config.toml
arch = "dit"
model = "text-conditioned image diffusion model"
dataset = "rendered made-up planets"
train_examples = 97500
image_size = 32
grayscale = true
horizontal_flip = true
conditioning = "text"
objective = "v"
cond_dim = 128
tokenizer = "word"
vocab_size = 28
text_encoder_width = 384
text_encoder_layers = 6
text_encoder_norm = "rmsnorm"
text_encoder_norm_position = "sandwich"
text_encoder_activation = "geglu"
text_encoder_mlp_ratio = 3
text_encoder_head_dim = 64
text_encoder_fused_qkv = false
text_encoder_bias = "all"
text_encoder_qk_norm = true
text_encoder_parallel_block = false
text_encoder_dropout = 0.1
text_encoder_inner_norm = false
text_encoder_drop_path = 0.1
text_encoder_positions = "learned"
cond_dropout = 0.1
norm = "layernorm"
hidden_act = "gelu"
mlp_ratio = 2
head_dim = 64
fused_qkv = false
qk_norm = true
inner_norm = false
kv_group_size = 2
patch_size = [2, 2]
layers = 8
width = 160
positions = "conv"
optimizer = "soap"
beta2 = 0.99
learning_rate = 0.001
beta1 = 0.9
shampoo_beta = 0.95
eps = 1e-08
precondition_frequency = 25
max_precond_dim = 1536
one_sided = false
adamw_lr_other_params = 0.0021
max_steps = 6600
batch_size = 64
epochs = 4.3
lr_schedule = "cosine"
final_lr_fraction = 0
warmup_steps = 1320
weight_decay = 0.2
adamw_weight_decay_other_params = 0.01
Rows from block 5 of the denoiser, named by matrix and row number. Each number is 50 + 12 x the weight over its row's rms, rounded and kept within 0 to 99. All counts start at 0. After the name is the row's rms in percent of the matrix's.
# proj: attention output (model.blocks.5.attn.proj.weight, 160x128), inputs 43-85
proj.17 102:61 60 31 49 66 34 46 57 38 52 37 66 63 54 59 66 62 53 56 65 36 45 64 42 54 49 49 21 46 47 58 65 36 43 34 40 42 46 62 58 45 47 50
proj.18 096:40 55 44 45 41 52 57 44 78 67 55 55 49 76 47 61 31 40 54 50 43 47 39 28 53 30 54 41 22 63 40 67 57 52 35 36 47 53 35 53 48 24 37
proj.19 094:70 42 58 32 53 38 37 68 43 62 31 59 71 59 71 53 61 52 49 50 37 65 72 58 66 49 34 49 55 49 43 50 57 34 66 27 54 66 70 43 53 66 40
proj.20 082:46 51 51 55 52 50 35 68 61 43 59 47 42 49 41 30 53 63 44 56 43 55 65 44 44 50 57 58 41 42 47 39 53 36 43 63 67 48 50 44 52 42 58
proj.21 081:49 30 68 31 53 20 41 36 57 64 56 75 46 40 43 62 37 23 25 68 63 46 61 62 60 47 65 43 68 37 42 52 42 40 51 47 52 54 48 52 63 42 57
proj.22 108:57 33 34 60 48 62 48 73 59 64 35 40 82 73 68 55 47 38 60 41 68 51 45 55 51 64 65 45 43 38 46 38 51 62 52 38 29 66 56 66 58 67 65
proj.23 100:53 50 48 37 54 60 45 40 48 54 45 55 38 42 46 77 70 60 56 48 56 49 65 49 38 73 47 47 71 48 63 45 75 28 45 37 39 36 72 52 78 56 77
proj.24 096:68 63 60 38 30 34 43 45 43 46 45 63 56 32 45 51 22 49 49 49 52 59 57 55 56 54 42 36 48 61 44 69 32 56 61 75 49 69 62 56 59 46 49
proj.25 114:51 53 22 36 58 18 35 64 55 63 53 52 31 63 31 51 56 43 62 38 48 43 56 53 72 42 52 47 48 43 54 69 42 52 53 34 54 47 55 48 61 62 44
proj.26 105:68 54 70 32 71 45 50 34 58 71 56 77 52 46 50 47 44 56 29 41 38 60 33 57 57 54 57 43 45 55 29 40 64 57 66 54 30 46 38 60 42 39 44
proj.27 097:65 37 54 66 56 78 51 67 51 51 51 27 43 63 39 67 59 48 32 47 51 73 46 33 31 56 66 53 56 48 29 65 37 26 49 41 50 65 36 36 31 60 38
proj.28 083:57 51 70 50 52 72 61 28 61 47 41 40 35 63 43 51 58 48 45 57 37 49 57 46 41 53 63 59 78 57 35 60 57 63 52 38 47 58 42 69 25 42 37
proj.29 089:62 54 56 25 69 45 65 29 43 54 64 47 45 49 29 41 44 70 47 58 39 49 43 33 44 43 49 33 39 53 60 76 73 41 53 46 43 62 41 72 55 66 53
proj.30 111:48 61 47 27 50 43 64 30 63 42 55 46 66 49 75 48 54 55 54 41 65 53 72 53 37 36 65 62 50 60 63 63 41 44 38 35 46 47 58 56 33 34 40
proj.31 093:46 57 46 65 61 58 56 57 53 33 69 36 63 33 66 25 52 52 37 55 30 53 52 47 52 51 59 48 42 57 64 55 50 45 28 45 62 37 27 33 40 44 49
proj.32 128:69 53 54 70 43 53 37 48 44 41 72 40 60 63 57 58 45 80 50 58 60 50 53 38 62 36 40 40 52 65 46 64 47 64 54 67 50 36 47 49 57 51 46
proj.33 082:57 69 68 53 29 49 58 47 51 50 85 59 39 65 80 50 52 43 37 40 54 66 49 49 56 64 66 45 79 46 38 40 47 53 34 42 43 41 64 56 55 33 59
proj.34 077:66 46 42 31 49 54 53 43 47 58 26 75 78 39 64 50 50 47 81 47 42 47 67 59 56 19 58 42 53 54 44 36 37 33 55 26 52 68 50 67 42 53 30
proj.35 096:46 16 54 56 67 56 46 59 40 50 39 57 51 49 46 49 36 60 50 49 75 46 57 45 48 61 58 50 49 52 35 51 65 40 65 39 64 62 45 29 53 59 36
proj.36 096:56 37 48 55 53 36 56 46 47 40 33 49 35 47 45 63 76 38 30 55 64 48 46 61 42 48 52 40 54 65 57 48 34 38 24 45 46 41 51 66 62 41 49
proj.37 096:66 65 33 28 49 54 51 52 48 32 29 47 35 66 39 36 37 56 56 27 49 60 65 60 59 46 53 54 46 45 56 48 41 24 42 54 56 31 48 32 60 26 44
proj.38 100:56 77 49 33 43 55 58 36 42 49 68 53 52 25 54 36 41 50 37 59 21 56 57 34 60 58 55 56 60 51 42 46 48 54 39 48 46 43 26 60 44 21 36
proj.39 088:23 53 50 65 72 53 66 63 64 28 57 66 61 58 59 41 65 39 55 57 45 51 46 43 81 50 58 44 35 24 72 60 33 49 64 62 61 39 32 35 79 45 35
proj.40 097:64 64 36 67 52 56 45 57 37 57 50 62 52 68 54 43 31 51 53 46 54 45 47 39 45 32 52 31 49 47 26 45 54 74 67 39 48 52 33 52 61 35 57
proj.41 092:56 45 53 41 71 52 57 28 45 44 51 57 66 51 49 69 54 36 34 53 81 53 45 62 44 37 75 66 64 60 55 62 38 45 50 39 48 57 63 51 68 45 46
proj.42 116:36 62 48 70 52 68 58 40 67 67 50 37 56 33 44 65 52 54 25 45 47 66 40 40 50 53 40 51 40 48 50 46 43 60 48 41 55 26 51 34 45 43 58
proj.43 087:67 46 40 52 44 63 67 46 37 45 62 70 70 43 49 48 53 54 44 64 50 58 22 45 44 53 52 60 62 40 56 58 42 25 11 42 43 61 47 65 31 54 31
proj.44 091:55 62 62 59 47 62 51 52 29 58 57 31 51 62 56 63 67 79 42 46 39 65 44 51 52 51 42 40 62 21 51 87 47 56 31 52 37 26 33 46 42 23 41
proj.45 094:35 40 42 48 53 50 54 78 60 67 41 58 49 55 37 30 29 58 26 53 44 55 52 81 43 66 43 54 68 54 44 60 42 63 41 64 40 47 74 29 40 64 56
proj.46 123:36 45 57 46 64 61 48 34 30 56 61 31 44 50 69 32 52 61 62 50 69 52 23 28 57 43 50 54 38 68 46 47 29 57 67 62 73 50 46 61 59 66 34
proj.47 095:57 46 57 45 46 47 55 54 58 37 50 46 36 48 58 58 63 47 36 54 38 40 40 30 60 73 35 33 68 48 73 65 59 45 48 41 50 39 44 31 33 55 38
proj.48 107:65 59 58 56 60 36 48 60 46 56 48 48 45 65 40 52 45 41 43 37 48 50 47 45 52 49 27 58 48 30 54 47 62 47 61 56 61 84 54 44 61 48 62
proj.49 104:58 54 68 45 72 52 38 60 68 45 43 17 64 68 35 40 60 42 53 47 50 44 47 51 75 58 28 60 42 34 50 32 61 43 61 44 42 35 42 48 49 64 53
proj.50 094:54 53 46 43 42 54 64 56 50 57 54 62 51 43 46 49 29 23 44 62 37 48 47 55 29 50 66 39 50 31 42 47 63 55 67 32 66 22 29 62 40 44 53
proj.51 099:50 53 69 52 33 44 41 65 78 59 65 39 45 60 41 53 47 47 39 45 55 50 35 25 48 66 52 53 42 55 39 67 40 63 65 58 41 64 35 37 35 65 52
proj.52 105:50 54 56 61 69 53 34 59 46 52 45 39 44 40 36 50 51 57 38 61 44 40 37 45 55 35 38 31 57 61 74 46 41 78 84 74 42 55 58 49 68 46 50
proj.53 111:62 49 60 40 63 62 40 57 45 55 68 58 61 35 31 60 46 45 71 39 37 36 54 57 52 53 28 52 21 50 30 50 73 43 57 58 72 34 33 69 58 59 42
proj.54 069:64 53 39 45 51 43 57 60 42 51 50 43 55 44 29 51 69 44 64 42 52 39 52 44 51 59 47 58 57 67 56 74 46 40 50 52 51 46 39 50 44 39 42
proj.55 101:37 54 70 69 40 40 48 50 76 57 52 47 42 44 49 62 38 55 46 60 50 55 66 58 45 69 40 54 44 39 46 56 45 58 53 67 34 40 34 67 57 48 56
proj.56 097:66 59 62 68 61 40 23 68 67 36 53 46 37 40 43 60 61 59 51 51 64 51 35 61 49 42 39 47 20 74 37 37 47 56 55 52 62 45 28 50 46 38 24
proj.57 091:55 58 35 43 67 47 42 46 39 45 57 85 60 38 50 44 50 49 66 69 65 58 59 54 61 35 54 49 42 45 33 65 28 61 77 47 57 27 61 47 41 54 38
proj.58 084:66 60 61 48 46 40 39 61 36 47 59 69 71 63 53 47 39 42 49 33 40 35 67 23 48 44 68 75 69 30 65 52 26 63 58 32 39 32 43 42 26 32 69
proj.59 082:43 49 54 56 59 45 44 62 55 43 67 53 44 46 54 51 70 48 56 45 36 47 70 43 80 70 31 49 38 33 56 41 50 45 41 54 60 39 39 52 41 63 33
proj.60 100:59 48 50 62 65 47 48 28 36 27 50 42 49 37 75 24 59 64 59 69 60 50 61 49 52 56 61 43 55 55 44 53 41 43 68 40 39 28 62 41 46 66 45
proj.61 108:50 37 65 44 59 34 53 37 38 54 46 59 68 39 55 43 51 76 85 70 71 58 64 40 43 69 61 47 46 63 53 53 33 51 35 44 50 39 52 31 45 59 64
proj.62 108:53 41 58 65 64 51 67 35 58 35 38 41 40 58 40 49 42 51 52 46 52 67 48 52 39 41 28 75 37 31 39 46 81 61 39 47 36 44 53 65 67 19 42
proj.63 077:47 28 69 62 28 36 40 68 68 52 53 48 71 43 47 46 46 55 55 43 31 50 53 41 45 68 68 36 71 55 61 57 70 39 40 46 51 26 40 71 42 60 40
proj.64 104:72 80 39 31 62 65 69 52 41 64 38 53 53 31 46 72 59 56 51 57 50 71 45 55 40 40 62 77 64 39 54 54 23 45 68 29 27 62 51 57 54 50 44
proj.65 099:42 55 53 51 65 58 51 47 48 58 47 58 50 48 45 42 40 42 57 58 59 87 60 56 33 47 58 60 47 58 34 26 34 56 31 48 56 57 61 83 53 46 41
proj.66 085:60 42 42 70 50 63 33 50 61 31 50 52 44 64 36 41 32 72 59 46 32 53 56 43 48 53 49 42 42 45 50 34 70 36 43 41 52 56 52 48 31 63 45
proj.67 093:56 51 51 44 33 67 68 33 55 42 55 44 75 21 43 36 46 60 55 51 50 68 62 52 39 53 61 72 65 22 36 57 48 40 60 43 60 51 70 37 37 62 31
proj.68 099:63 34 51 41 58 72 47 48 53 54 44 57 57 41 50 54 49 46 38 64 67 64 67 56 65 50 72 60 69 67 53 59 77 35 65 45 62 59 62 48 32 50 35
proj.69 092:53 61 54 72 32 41 63 28 64 31 57 70 65 58 53 73 55 49 46 55 51 52 57 67 62 55 40 53 45 35 46 51 51 43 44 49 53 54 37 26 53 57 40
proj.70 107:51 55 63 38 42 53 57 54 57 48 35 63 54 71 31 61 44 21 36 43 62 66 52 58 63 28 53 51 60 44 34 47 70 67 48 61 68 50 44 38 52 66 43
proj.71 102:21 26 61 55 47 51 52 31 34 52 63 75 58 39 41 33 42 48 62 69 56 51 64 45 67 60 40 66 46 49 36 48 52 48 49 59 53 58 53 53 68 50 52
proj.72 098:45 50 58 37 75 34 62 61 64 36 42 47 65 23 51 42 54 24 56 57 51 41 50 43 41 53 52 59 59 66 38 49 40 62 56 41 31 47 31 31 44 46 59
proj.73 088:38 59 50 56 40 47 66 26 56 38 37 50 47 41 57 50 49 59 59 62 61 48 43 64 34 41 65 58 50 70 60 48 56 35 21 23 44 66 56 67 49 35 40
proj.74 121:31 38 43 53 67 56 75 39 63 36 33 74 67 46 52 39 60 50 50 63 34 62 38 68 44 63 57 29 27 56 49 46 48 80 44 22 41 41 49 54 50 40 52
proj.75 107:36 51 55 49 46 67 37 55 43 69 46 51 62 47 38 69 57 51 73 54 45 59 51 65 42 52 59 43 43 58 30 64 84 43 65 46 61 44 47 53 60 41 56
proj.76 095:51 46 47 52 41 47 48 36 37 64 52 49 64 54 59 48 36 46 47 36 52 78 37 46 52 53 59 59 53 43 41 51 59 61 42 58 51 42 61 58 78 47 40
proj.77 109:67 53 65 49 73 48 33 46 47 34 69 65 53 44 61 58 44 50 42 51 50 61 63 39 62 51 63 41 42 75 56 59 47 58 68 44 31 50 56 47 49 46 63
proj.78 086:26 42 73 27 42 68 51 47 49 39 63 19 72 54 45 61 61 45 55 54 75 58 37 30 44 60 61 54 53 48 38 48 43 41 48 47 56 47 53 47 55 63 46
proj.79 099:45 48 57 56 53 48 41 43 44 50 60 41 42 51 68 45 55 43 38 32 72 43 43 70 41 62 48 44 38 59 56 64 45 25 52 50 54 51 53 35 48 55 71
proj.80 073:50 32 37 63 45 59 60 46 60 52 37 43 56 62 42 37 50 66 51 55 21 51 42 36 56 51 66 36 40 48 26 65 63 63 58 54 24 45 80 62 57 58 54
proj.81 096:55 48 47 44 76 47 55 43 36 38 51 44 44 51 48 52 54 50 42 64 44 53 57 65 36 60 51 36 08 39 61 41 54 67 61 58 35 37 65 74 25 39 54
proj.82 093:49 60 73 35 64 51 66 49 60 59 64 46 74 56 32 50 62 57 80 43 58 46 67 64 61 55 69 43 59 43 67 57 49 33 26 53 55 65 48 45 40 50 47